From a checkpoint of a small contrastive audio-text model: log mel input, trained on simulated sounds of rotating machines with and without faults.
Rows from block 4 of the text encoder of a small contrastive audio-text model, named by matrix and row number. Rows with one number belong to one neuron. Each number is 128 + 32 x the weight over its row's rms, rounded and kept within 0 to 255. All counts start at 0. Numbers have three digits each. After the name is the row's rms in percent of the matrix's.
After each neuron's rows are labels from the 100 texts, of 14976, where the neuron reaches its highest value: "tokens" is the input token at the peak. Only what is clearly more common there than usual is listed. The data: simulated sounds of rotating machines with and without faults.
# fc1: MLP up (text_encoder.blocks.4.mlp.fc1.weight, 576x192), inputs 0-63
# fc2: MLP down (text_encoder.blocks.4.mlp.fc2.weight, 192x576, transposed), outputs 0-63

fc1.178 103:209085136142164129134160133119108121098094077144153138087153119126083123103107133120177132110098076146181097133082082150072118147157153114125104151146136198130158082094123212113184152118137162
fc2.178 061:147121095138117111130125141124112148127125192123149124128128109107162123112159131122122129031118214119103132134116082155132115091114102105101131131131132138108082129131146151138106147091152142
tokens: "rumble"; "hum"; "muffled"; "quiet"

fc1.152 130:200103137128106130163186128154056135107120100186174166140242094136068108155143135139132121132147056176197109141103145158127122143158105160119138133136124216149163144127070142083165132165112132
fc2.152 099:104135082210151096152081130095156125120166133069107151166114118100135092199114123144160148150131167110100146135118062115133173081109132119163150176113101116135136048112153157122093145089154163
tokens: "and"; "<end>"

fc1.43 098:163082169081143194083152153125083112162101110140165045106111143105145163106150160085140079109075129146146031134137193138112054147143118119099114118144119128126106174124147178090162099104141120
fc2.43 044:152161113137063132188106102195129142159109077176115131122104116082130133158041124152114157174156133098150116136123179150169148151110140153111106092083192126124120115107104054174199108150104113
tokens: "grinding"

fc1.242 088:134108196100144175101178219165094088139052113124165084080158108134126166072124119099125063121075110126115101095113174094111088182156104102105114145137088139126123176134118166090120098150104129
fc2.242 048:124159098210082146122117052154144144119123154145148133129128164112181107186110122188100098117135173105091127133115116136130157147159095125153112149136098120126112110069117113172107130101135109
tokens: "grinding"

fc1.25 113:138131124136144234054169166103134144101056095124168127114113117163150099092130112122113033139115112150128079127154160113122108172159144134131098147197103127155093189062153134109123072123101163
fc2.25 061:141143097149046109183146097179105146118132110193120142143127138142125130147111122200117162124141089105164142129123137172156121130131104153121140089083197138122146131149113082124193127156138086
tokens: "piston"; "<end>"

fc1.234 109:129114142121158158075131123101162135090138128133135153140179126124108174095091102133112164153066082166202109178085147061047085142134113144124141089186082153183119139087118106152171137119061142
fc2.234 068:095117139119114087152079099151134113167161135070081129092115146088151112146146149079136113157156167124063169126147134131164145113038139140131138148096163094077132130168138123111077130132149097
tokens: "noise"; "hum"; "white"; "flutter"

fc1.30 109:126114172152181145060143138152125074106124132109127133077154124133136162155169174107106098112112120109118056184133110132112089136097114170152079138191105110141127113131137131105101151127065122
fc2.30 144:110112157136115130122108127164117137144106132095120140105123109085164090155103154084128075148125159108074139111134126139177133145068142168108118140111120095104117153109119121085066127132144143
tokens: "rattle"; "<end>"; "grinding"; "with"

fc1.281 091:170108170131125203092153161092090106092065144170210122095146102168113154083182120121107031102103131138123110149138132169135087167177130152164082074121125179154140166116119108076135107158113113
fc2.281 090:174113108070149107153114095127131166106137084145121143151153056082098094170091111139205109112176080143162120116122130160152186125142154169103134157113150147147122151120130136102172146063123140
tokens: "conveyor"

fc1.492 108:181136172116163142113141104127143133107082053182125122079138142081063137149111127132134110124138119183127116111111180112120154185153139140083114141134118130136128133142130151125162149111116130
fc2.492 075:127178111135121092162143104132168147145174087135054135093096199099132111140144082205139166155156099117127153096150064142120188100122126119136140156135124112116126119136145115132121176095139141
tokens: "up"; "and"

fc1.260 094:163101174134141157123154197123173120128091083164166113120181097124085094159109131106208115109120064133170098139073150135091071173145126126145129163157124143156195054093094155138166075106114169
fc2.260 059:159140135148114141152130101147129108133121157206137127105166156097072167134120111163108177102135109162165150152103085105069086119162121102179141121119143174128142015103117140186181144087123160
tokens: "speeding"; "<end>"

fc1.188 068:118132137145201150120101154101127084047138125141119104118123100124152156075108150064165094188095130132158136148115174082121105102128121116139071100146110130120080165108150098146159126149108166
fc2.188 019:128169126039108167102132134146120133161133133151126111133098164154157140116119141134076109143118145105133124124132223129137098148130164137105136115143114108136107221156119088186109108155078101
tokens: ","; "down"

fc1.258 104:144086165082148182115111215096080118139071102128179113100182058134106081166117151069141069158092083137157070115148175076142118135141130179151088109129132154141145115075054130097155049164072141
fc2.258 091:148114126085092126144115125094107153134101124149166104181124042159147089189115124136122098099119115108099124133140196147195147186186143123124125097103151141143119163113090092140153055133117122
tokens: "speeding"

fc1.74 133:144073164141185131119142159130137071122132118163125128103193135091048135137117146086136138083105138182131110135080126099053124143130168133105147158137067181124139102137145217093098131105140186
fc2.74 130:093099128132144108135113167123110137162086168031127141121089110131183100138187147109163095122154192083072132114165075163205098130089131112144093139130137080091104127127152117096067097139155130
tokens: "squeal"

fc1.311 104:112123174055186139126124145135140103091084092121111114078114132109091118104108133084171099133128111147181108107142186119127131182135104139141114156166132133111125183123156153148183103130081137
fc2.311 104:170156111123136131085110128139109133116164112161103181184123078108127132189114138164125125152138118118184081167103184105116137105084122205132166095144111137207114162141121116138144140095097142
tokens: "<end>"; "room"

fc1.503 126:150101152096182127090138165110068069144129093152118126074195095082103172117157105074141112148126112160163109150145151116081090140120143133127114111157142154124103136104139157121121116109080110
fc2.503 138:083060144134124107148107156131107107158116113072100128141115117110159135113124133029150122137097172093115093147149179140140124175095130136125118121093107111112136153127134167107087082154149131
tokens: "squeal"; "bearing"

fc1.414 093:148095184087165135132174150118096128105086079152109100080095132112108152117108167143124124098142146122168132087092132164107120132144125165104078154173154125120133139148124151112150111133110138
fc2.414 116:086128120155132088142082092134162131083134121090053180158091114101135096153112132136162127147166139119143111135103160157152150129084106177158132106086151078109151154204165119136128148137152088
tokens: "up"

fc1.264 102:149121127097168133119167164097156160139110068139127075068109177119076082098106092114130135106123168148167099086125194113083133175196156096074151152128117136134088139110157170133132149113117179
fc2.264 062:143185110108111133112159103110160165129163078145110166155098148103162076228130117195162103121145089111125114092144131137163201103145110173156174185146089106169133171121120144105116158118141122
tokens: "up"

fc1.96 094:153067163136175142149130159115103134170113099149150085113146100098036102131114127072169136117121109153116141139144135151143131177170115100087129164135138180120163081131120192136153101131114159
fc2.96 059:136156122186126089142128075178157149124166136153095156114122165109123122148169132181115148137174114129082185112122047138150167084094141149116085113128200123118114086131154075128129201093148110
tokens: "room"; "<end>"; "and"

fc1.217 127:112109154088143156115119147113149092145098100171110081075126120104084190097092112086138123144107131171158127157138208068120105166119159116105122106109123116139102143143139135174194127088111115
fc2.217 129:167137130151111089183133137184126157185135083143078162109108129074140123131147119117145198164157117069158100128146102159127132108076116148128113129082186137123107093145153110127132167113151136
tokens: ","

fc1.507 116:119153109085126130151122131070127153101147052165133126135125098116055122129103137129173139131125079195246095158129210064116136142170135094124117108117132153156135137142151128159193098110126128
fc2.507 157:117124111126118090161110113138137167163146083098093135106076172084185092158147135098126134125140177099073123087171151158172199115120140154064139194111130091100082197155140146099089152126146111
tokens: "down"

fc1.304 071:145132194130117162090153121171087092127106114149158091116123124132081120133115106128107071121119046127139086111135196139072128159186135096107153136159103180139123118086096164162164096112088148
fc2.304 107:154130150114149200071166165092103130096071138173179104128133108179112160119118109147092115097083118154152079138116147119102094175183132104090103102171097163178106148094107127157168096133082152
tokens: "electric"

fc1.462 094:128130127148184186092120128099133111090096085123125139078149123092095140087122097143165077128130109138188058143122152114115121144118112145155108115187119131142088139068141130125129110087060148
fc2.462 071:083141140152084111166127099170188123129148120113082138140140204174117125121110108127122141153144090139100171115144097112116152128122146128157164143081136094113162119179129124124116145140186108
tokens: "conveyor"; "<end>"; "muffled"

fc1.93 098:148098197109146137107170145126110118123095122153177125098166104180114160139162170072116108126071121157154059152119186120063064162173107116099139109126122174126135182113072151080133098139100130
fc2.93 064:131161111165059148155121126157128154178092144110163108118095143120196137128133118152120148115131200073084123134141102144185107150132113086160082115101154121117088069101118087160111109141146135
tokens: "grinding"; "<end>"

fc1.363 110:122105155156153247087170199086162145108052092095179135089075089143137085128151151132147055148095140106146096123104130134134139165150145133156075138178059107173140129040154105101110090153074182
fc2.363 097:130118121091059118169122106149092142166099096151124111106059097128157120132111129140108132137145135014156130123169187196197116169140116139128103091091193102106132151142107065141186092167115088
tokens: "piston"; "<end>"

fc1.478 096:151101167091151198097159150108128118139110063118164087143119148156118121144122134102114056161089067117113087104138161149136147109206154129071101150165082127179113119062091140129121110158084188
fc2.478 104:098119116164089113178105091172113122130134111109114162137138116140132076178114162168106133184167093116115146112133127159212175142122122192141103116079169098112197128127081054089135109215121088
tokens: "<end>"; "quiet"

fc1.113 130:177148116122122255126176178132106149107062090154216113142090125150141142125123116154151119095067120114192072102110158132120074148162110095123095130167108137183130104075099130143199071134084176
fc2.113 205:088085111135132076163047077137128066129181150101083127133190117098081130134133149081107161163144102166127163159103121069116171103102149135130158108080152151098165107145115121127108154118148101
tokens: "down"; "quiet"

fc1.171 123:110123186133192145057156143108126129099129131144128117107143141161137100155129162094091042153105107135085118104120105099112157133142160138084093154185051118172122145083091167093076140133100148
fc2.171 150:053107115136096095159062094120136112158102122064095100092079119084158100124116117098136114167138178100101140135155145153195144179111118101148071113068162070052114129120132108147111068152136094
tokens: "and"; "imbalance"; "<end>"

fc1.487 105:143094158172121177122156132127127120107091104148165121103155168127100127104144127140179115069107147159160092096084095168075107132160116111151108154150110159121172084117137219100113124124168148
fc2.487 044:109115093171100090197112098118117126134157165094130120129128182106169122162178127146127163086131172126060176116141066143187186078110129117114139169127139123091114143128117126133097144138178109
tokens: "imbalance"; "muffled"

fc1.300 103:126121137134166190085177173129082082147121113156136117113120140178121196070109099124108134199080106133141068165114157139071083160138101139098133130144104146165146133124092103121134112153122167
fc2.300 118:101103134152142116130076099151135124126133116079096153110112097039157114175116170096151105166148157113063155106129106132221165111036158183091099144096147102105116134117138092080086152119146129
tokens: "grinding"

fc1.225 083:133126142145178205054116209124062159117117095133172141132124123163135103099085132113103130137104094117173049133081187127101125160177125127090099113214092168172133127050105107137107057143079178
fc2.225 049:126180060101086119145126109113114143072166114180126110155157129151079139162098092220124153110128075183133156130140132125127159104146145106093146089104143171139109149140126065173203136100121111
tokens: "pump"; "<end>"; "grinding"

fc1.374 077:112083151141190157107096153076089084144091125143153131095139097146090145136134148074137077123083139183116103140152084098140132144122102125135045121145137145126163128104164161143119119130079140
fc2.374 060:161166104164098144159092140121116147144117068156121129149101154086125122177051107146079144182111109116154118124127155128150167135160159131068121127099130184167119114073101065151158106166102179
tokens: "bearing"; "squeal"; "<end>"

fc1.517 070:098094178123184174126114193116054086082108095094161121080148098144107170123105136087137125121098103179140111125146137143174124115148173112077086097160115170110113083068153166140139082153078130
fc2.517 031:192145135111116156150170157147122147121069079203142137133124064141098140112088130154120140123130106137180128122123148149142093168182120134090107113132169164150120123096106097128211115149112166
tokens: "thin"; "bearing"

fc1.229 092:122138143131178219060157173095135100144104138097146145090115160132132137123137129114125053165074163149094072134134105082096119126140120136151096148193050098131113134079147143121099124119114172
fc2.229 106:118115140123111132128132118133109154118104155102133110087098108093158061104125129113136078113126177086088145090121108160156133140139117135130122139112132080093132164125135131096054127120145121
tokens: "grinding"; "and"

fc1.445 125:131106163099139129107164111124119105093142121169134114090194131153068135118114112128117105134116087241132139105125111107069133122148145130115116142153120165117171134127127158118139157102135135
fc2.445 141:093149131068103121136146119161132139184167057129075106124097168175141154122128102115127132169152076117131167083231170130148132144131183128116143122132142096145132169174112102138142136168124088
tokens: "room"; "<end>"; "muffled"

fc1.65 071:189104170123154163144105137128184147098126125201157118085125135089034106147094138159153125121119088179187112161079144090107090133207095160126144144142128182187131095100139126167163081130089133
fc2.65 037:144133169081168175055145155102124117094109140170151116136151099154095134106096133109112073132115101157163112128111185112100109161179151142129144108173088137147128162092121114136151102124073144
tokens: "down"

fc1.469 135:164147150165124148091140131090083120077135149166226132142177101148114087180130138147094117103073130126116075147097136091154125152166122134113126103123088175197117156023077135122116101145099171
fc2.469 190:086177115087110128123148099144150161116153090123093131123073169123145122068110129141130116157157153094177118109168193156124121137125113168126134100123146065102112210180172079144143122139135053
tokens: "<end>"; "flutter"

fc1.179 128:115118151104140147126138127107132121067137073163109123131171134097060129132105134097141142146139082212138129105091144085062179141184164131079153158130088176163191129130107145110149140108114164
fc2.179 100:080102126148145083127096128148123113122149181035098160126136099153164098154220151117122077173155158127076172123147075138207126121088101162163087121124156087091136150133131081061058133168147102
tokens: ","; "<end>"

fc1.241 131:162121112078160150095123143073096103127114094126159135122127084139096165159117114131115112143132117127210082167106169085117080135129093148145114079176093142169112145081104112196154080121014119
fc2.241 173:088118130093107091153078091132147141146139128087084127111083097081140077143125172104132108147191165105090163121132150152185158144079150157133116110093186071080118142151157066115119101121134102
tokens: "in"; "air"; "quiet"; "speed"

fc1.156 095:171098140112137142169138092161097103126132124118135106043241143096091128079169121131142110102125142211140124157112124141126111138151110126111130142098127158108141138131121177109108130150106143
fc2.156 065:133133151200131097167112119194156117151130078127105181140116125107127109198084143130151142189151093095132113129131118127155149121081144178136109154085140106142149074123119137094128137123166142
tokens: "bearing"; "thin"

fc1.198 077:110101166124166164092115121107134088120112117137146122081142130123077149103103118098108124155075100218153140129090147106108138131120140157097088136143113169144124134097098162151145140127092164
fc2.198 083:153133180151142185089175155112130116122068098196174116111152135152097142143111085126093088121104090158119120100134130111120121178196173118100109145171086160161122126066096155114140108117099178
tokens: "squeal"

fc1.163 125:170124175104138134123178129100109095061114119179157114138122076191061139175083161143160131091122063207167121123081157138156123152164112134139144150122122140152189117141093143131200082177121114
fc2.163 134:040131075162128093145089083086166150077151189043112133123080153118178093125169136151116111144143186112070157135132068143175190121125126108138073122122143091104124110104158067130084127142133118
tokens: "and"; "<end>"

fc1.450 097:148130125123130150119141111110136144077100098138129111101133117069114082131133085139204079088136125153133110110136123162122171158216134149102076135101105167113108148102147115125175137105127145
fc2.450 096:120144083122124051147098097169118111153203153128078146149131156121156156133126141107065163141144150133118163149136153116130171050052156150099160128103160116109103160175130092136101195124125087
tokens: "fault"; "electric"

fc1.378 094:108103169100153231057157158113125148098068086089194128083120120141131108138147137104153007159146107127158060102152155164133152187149119148125064109209074107153140153043119134100086091172078160
fc2.378 029:122138097076046118162131110135132138143127077167119127123072106134179137124110139151127149127139130087154143111159176157179120145125135137140138113103176103122123130191132071164222128141136081
tokens: "piston"

fc1.73 101:101141141147133159077201131076125134117112123145144122123127173127145139137104121141145119100084167104144097133135108137092124159184143086169125124151081127156147135100141236116136129132132174
fc2.73 080:100101146095147115118130118097154142079125140057139143130122050141140066165176150144178071121154120129099152119126092131153140141135109143193123142132134086117145136136146135080095111108145112
tokens: "imbalance"; "<end>"

fc1.303 099:142149138130171190077132165094160146107111094140116116126115133111125122073118077097141086132066122107162084144142149093125127131137182122139094120159040141203109124092141105129138121132120198
fc2.303 072:125107125134103112181130079179114140107126070123095151106127123110114085180120139144140123183175103105132154093128111179189195140124117193103102139088194116098172160120108093079157141177138085
tokens: "fault"

fc1.186 110:121144162140212174058140164126174087143094083111151157110120129107119120141140101097094062190111153121115086125105123080098144133152148144127085133179057097172100094065130161131102132140098184
fc2.186 132:146158105127071128154145067160121182115105123161125132109102106096136069128111119171134107127162128084119138113117121175162149155139104155123107102086189104115143154118127072126136117131136103
tokens: ","; "with"

fc1.279 112:115083168052148151084166146106125112117065101101142109063100124159112120107143130096155072145144124124177153093151189109141073220152117122156084126147138114114101171145162122120148077145082129
fc2.279 130:127147111150164133079109150116140134102151139113113169183116106134151092190094132126096100158100121113109116140099139093156167105104170170105142122159045128213115146110119093109095134118105189
tokens: "room"; "<end>"; "speed"; "and"

fc1.127 112:107100140111206142079108172081108074120117132106146150108140081111100102161166119087110105137139128115131113150108142119120115134121116123156096102165083119149102094072135099130110117125045181
fc2.127 137:118137118122084120147125089129146173133117110118130109117107113098153044153105118127156085132139139093078154105155133151171159164162129131130124128087142092105135157112125108109085099127149132
tokens: "thin"; "speed"

fc1.12 109:112052138151141136124132104114081092112111153112135127047189111125073158098165137082145123106130124188161090144119136117130129193113128096136077103122120140133144110127139136119134092111124100
fc2.12 078:102120130123145097144143133140142143133133140042153138126130133145157076135178121119188089118143141109073138102161034134148132119114130113159143177150093089091128129123145178065041135092184152
tokens: "squeal"; "<end>"; "thin"

fc1.362 086:129114128063155214087138166104074127135103111144220081063132148112129154132123101097137077108106105136153051118170191122082125157181141109113099126159099163134104148076132144146120101139081151
fc2.362 091:143123137130152150096147142078163106089116130162149143129130079124116148122168136146115109132105070084190097149088105112088110137140114139192129133176098159172165039101131124157175139130124162
tokens: "electric"

fc1.2 108:136103181128131128150142096127087110122111084169137136064134153111081119156122140124112135133118146155141104137113133155134128143164153170087104144124166179128124107112080156151191135126111154
fc2.2 108:124137118196091093155112086185129149112132117108101178140126124086149083172122139145127110143146162106132122128102159171141177139144064193140130127090146120109144153120121104116107138148149094
tokens: "thin"; "<end>"; "bearing"; "in"

fc1.158 086:147119145094134169133138107104114097144090090185146085133143127130070185115095086135098143157087118167212114147180169073110122158158165113179144125115136138130149110132114143163149095119117161
fc2.158 063:137115161059131135121128103133111138174102091139124113103137115142138095174121110097115082178132118121126128092173181142192161133141187155068122163149124116107107201103073133085097115156090115
tokens: "speeding"; "slowing"

fc1.120 125:109146125164132138134140120109173108092128074166118120148157151124041172154102120150129151171092095150183109167115127059082154138158162108149135136124085192200161096115128124157170155144116159
fc2.120 138:131115152140116104142105119161125144155117085072097138109113143087180098175141130092128115155132169101095137093153152163193161127132112184081153188115123104074102207130122148064087132121161122
tokens: "room"; "slowing"; "<end>"; "pink"

fc1.306 103:091098100192172145094108125092133110037124160127140129132144142168107135127119136149114131098103116197103132149091109074162152118162146075171116135138112126140187075100103146155144118167126120
fc2.306 051:131120140076115091179098088176133102147162098139044132111143096090091123150064139102132153164165119143193169134117173125087126151094132164159180129085171120086142114204148153162149130091129085
tokens: "and"

fc1.142 077:094110153168179171049144161076158131092130141165154128135128149125113122124115121124081061151064147118126101116116159082142146172164153158119131128162061098183137162056112169079108119126120134
fc2.142 070:147144125202110111139180118199141143106140130146129169143134156160148105084138149175129133096141148104103114129111111170116113100089100155121127117091151088107142147182161134090092164150194081
tokens: "pump"; "<end>"; "grinding"

fc1.286 118:166125130094144143133151123063141159095131113156140112116117090084111079120120103120177102105155138143139118140103129133149180176218132128094119140109138183126104116062135119127175116118111154
fc2.286 135:131136087165138084122110097175114119126179185133096164139124165116165167121155160115060153113132178118120132155105144135112132067060113157090136109128143122129105159160136105131103196131133092
tokens: "fault"

fc1.121 125:190153172092130136123144210084142136143105055169160147158133080137081091202048089141163117168114097138182136115129167127109114156151148141168160172152075140153141100136084190138153098138106186
fc2.121 103:127122067085097071196098101121109150156199157110110094148145145092115106083138112110146181083142154136104180133133110132131161048092128091114198133084163152099125128166152137139112140072163123
tokens: "down"; "rumble"; "hum"

fc1.87 131:149124156097120186106161125119113118093118122180189123149187105168137129136108150129131093125070100155157067165125209088115131178183116120137147110143095166184131173104047162120157092139125100
fc2.87 104:112129175141125118152105144160139132178098076090082140078067155090144117118104139110124118213165154092115150080149113164180130140105162151115079150130163095087123079148144086115139123140112127
tokens: "<end>"

fc1.357 071:167100157120127190124152147148143104106102101179106138053179157098054134121136075150157145162125086149197119110082123160100121118139126106173122119143106188190116077101133186133145117133132151
fc2.357 054:156126158077171187089155133095123121119066113172167120094146123129090139103126110141138076122125100162183096126123122104076112183179125117135113124165096145153134101061127146145146108087067179
tokens: "rumble"; "with"; "muffled"

fc1.456 105:100114155123166208092123196095114127106050091091184151120093096151122098177150153110142044146117132092093074133149119132133127169125139133099029146159090142148127147059095131101102038172064165
fc2.456 072:120124090052040135160118109117105133176107111124135103101068087110167137099110117140134128138134164031190113142160196169163097176139089115184122089105167097107122146127120083173167093139113088
tokens: "down"

fc1.76 097:142082174128143111100111157122103067153123145162148114120175082106094184096115130049109125139069110195148114168120133075125103192126131114081106116135108187128074131100105130150127109108131156
fc2.76 072:133168073156110105145090133147108152165186110106112146173110161096173115185106122123096159156122162100129119130148167133134176088107155153095169152115098133161079163104136108156103142110107133
tokens: "bearing"; "<end>"; "thin"; "squeal"

fc1.541 081:160097216126158127104172143099120100106107063155126133159193138126022181114129136071147120154122100162157107135106118103093107134141181161120147137140099164127136116107113197116166147121094183
fc2.541 069:134137159150163172063133150063148139080101115166157117137126119139116123161092110125111073127091114151117126105113153107104144177230172128090116146175052150154114143075116129131138109115095179
tokens: "squeal"

fc1.386 098:145097148069164143112129114090134096118124101108121108115183082141065104147145149132158094150120116190145107162140104056148135125150142114125157154128099136126132115127138187117156103111099153
fc2.386 044:095130093193109108167089102149147132124148164072112157148109133116166124152117143143136163148148178101109123159121105140151136133048089130190091113086159099119117089120150078153107111152149094
tokens: "room"; "squeal"; "noise"

fc1.543 116:125105146095150142134139136110164123156109096110162106095112110113112100197113151127152099160143075116162151104106110115115145138157146142163130170165112124138215079058087189151147102151100144
fc2.543 127:066170064141089127156097102137151123182146151087116129121076160131158136088114121155100161158135173091100130162168110128157126107063127068145116093073161057111109108150174056169104115152145097
tokens: "imbalance"; "<end>"

fc1.540 111:115137145116130160136135093124122079128142083160146104112204142123060128151113081130126108171090126185164092143154185079092127129153121116181145151122095191146114115082102161151129117114115141
fc2.540 073:115134133148104141104142122210115115159088176093141147102124180140178147081179157127096106129128191109112110131134113147124046128081080137144128103136144106087127169153145119114053139157168096
tokens: "imbalance"; "grinding"

fc1.448 070:110160123087114168094166132106103107104102177155145060117145126172101130122143085138096023156071123120149123161128161134106096198152162130145143122165117174120121136091097163165167091169120132
fc2.448 102:110131155117158176096166130092152108083088130142144113106103165179111166098115134156120140111108098150148107133113129103087100178167134090117111132160112115150147116137145149167176111125111110
tokens: "electric"

fc1.471 079:139061218142220155051131132105132126108087095126100147124138104170101167127144155106108057161112061153148090092144139079152107154132175180102078140168132133148129125108134146100098118148098168
fc2.471 066:093127151139135061112095133134150097151148144093051121147122137210141144143114157103062104175112114136054191115132153088152143122092159137130144114119115113117138161190107063098088131144142137
tokens: "bearing"; "squeal"

fc1.164 095:133075109130127146136099106072115119072141116129145090157214079110104111145151116132146148102145103214154123153099143107082165115156118082145146155125131184102152133117111160167145125100122134
fc2.164 092:158092146157145095122109186125106121144126074143119144160100097118165121169121143074144110112107181101123110113150172153151115110079142154086136178129112136127066167164128171107127135147134145
tokens: ","; "<end>"; "noise"

fc1.84 131:101109143102151121127115133100120078104145108123112069135166110138078154091106153085144133139123050209167123140138178091092136128141153109113146120128103146152152149155149138128139127115118139
fc2.84 104:104106115175148114121121168109103140114099185056143146120118098133170107139215123135147078126132176108089142110136014163180103109102094113159062141154123124106122106071142116084069119145131153
tokens: "squeal"

fc1.324 086:118124120076095163079155137092121107130150156147173115132154172171140159115126118133095080102082102130146088116117191125066111168156174110166134113195064187130093123069155149159144100113060137
fc2.324 169:138103147137143188092169145061129100084068152133176122136124102155131164121151115159118114093078117117140057174120115129108068199167113105160090110163094140173153087077113143147164094139111149
tokens: "electric"

fc1.55 133:178116132129130244110186158134125153144055134162229101125115123149137142097125114151147121098083140101178060117121146157110085178184100095120109128176094114174105120080130124161161082105077170
fc2.55 254:081080116134131067168049075138127077132180150096083121134184117097090120138139150075115158152148108161107172146115108075126173095101154131122161122080152149089168108146114130113100160113159105
tokens: "down"; "quiet"; "flutter"

fc1.168 077:157110133111175171095160170105120063096139141112147159095159132125078177121142190096143107136143121091161105151082135149115092122120154120128116136161106163165044107128128158119158111091068122
fc2.168 051:123136129118088128153098112136118129161118132127124129141124073092130098188068139102143101146129137114097151136136147121181144129051129145137135129068138121122127120112106116114103116140141140
tokens: "thin"; "<end>"

fc1.283 102:145146146138151153061185164131122133101125142138169156132206161158124113134140127136160097152136061141123114112123097131123102129122135166140096132210132106181172129097139137108146142112108125
fc2.283 073:118114136209127139136119148147129097183111171096151141138127160154152156133156133107109157148113130110072127149139058108147082123069162093123092132109129126135136037125115115112086120159146155
tokens: "rattle"; "muffled"

fc1.154 138:113058172126159137108107122120117069059118139123096150096216051118065135158146161088138089126119114214144111162073131100121129175151107170140112089139115144127155131094133160126143116129123112
fc2.154 155:173152153136127122109192156188122134133143138146112162111129167109119151083144114144145144096140142118159135122096078165065054089099086143175179152156108134105140106165162184111115173103170142
tokens: "squeal"

fc1.524 093:115131155175163194072171150124112111072114173109158134062136169158166175074175089119085053162102152144097086140118102124107059140171086108153073105213080135129151142113138138130076115171126129
fc2.524 077:117077138151116095154120085182143113125130130133105161116167145120145128126156156127139135135164090130112141124160094156170144138085132174123103124095187104100151127168126105082134157152155075
tokens: "imbalance"; "<end>"; "conveyor"

fc1.118 102:118097115127136090142143137046118107105132098138144103161172117140082148141129094154173120106107124206154125148136148088133148138146146099091142132127130167137168103133117163157161128141128134
fc2.118 074:142125145160151070154095130174120127123187080133070159172159093123140107216119145108103164179140121139111152110127158122175201086103151202080175154101126139134116187148107126082108173146147130
tokens: "<end>"; ","; "thin"

fc1.544 107:138139116075152147109166103113148124146121077147136118119173149138007188102096091167145114143132049211212128154148170119085123144102133118130133108134128154142140113131112115161192129121089116
fc2.544 056:074133095122097123172110062123147128143153130069093108096093205113160135118133128162142168113147184112127101140151165141118150171083098094187107133109163075099118122159151139204125118145127042
tokens: "a"; "muffled"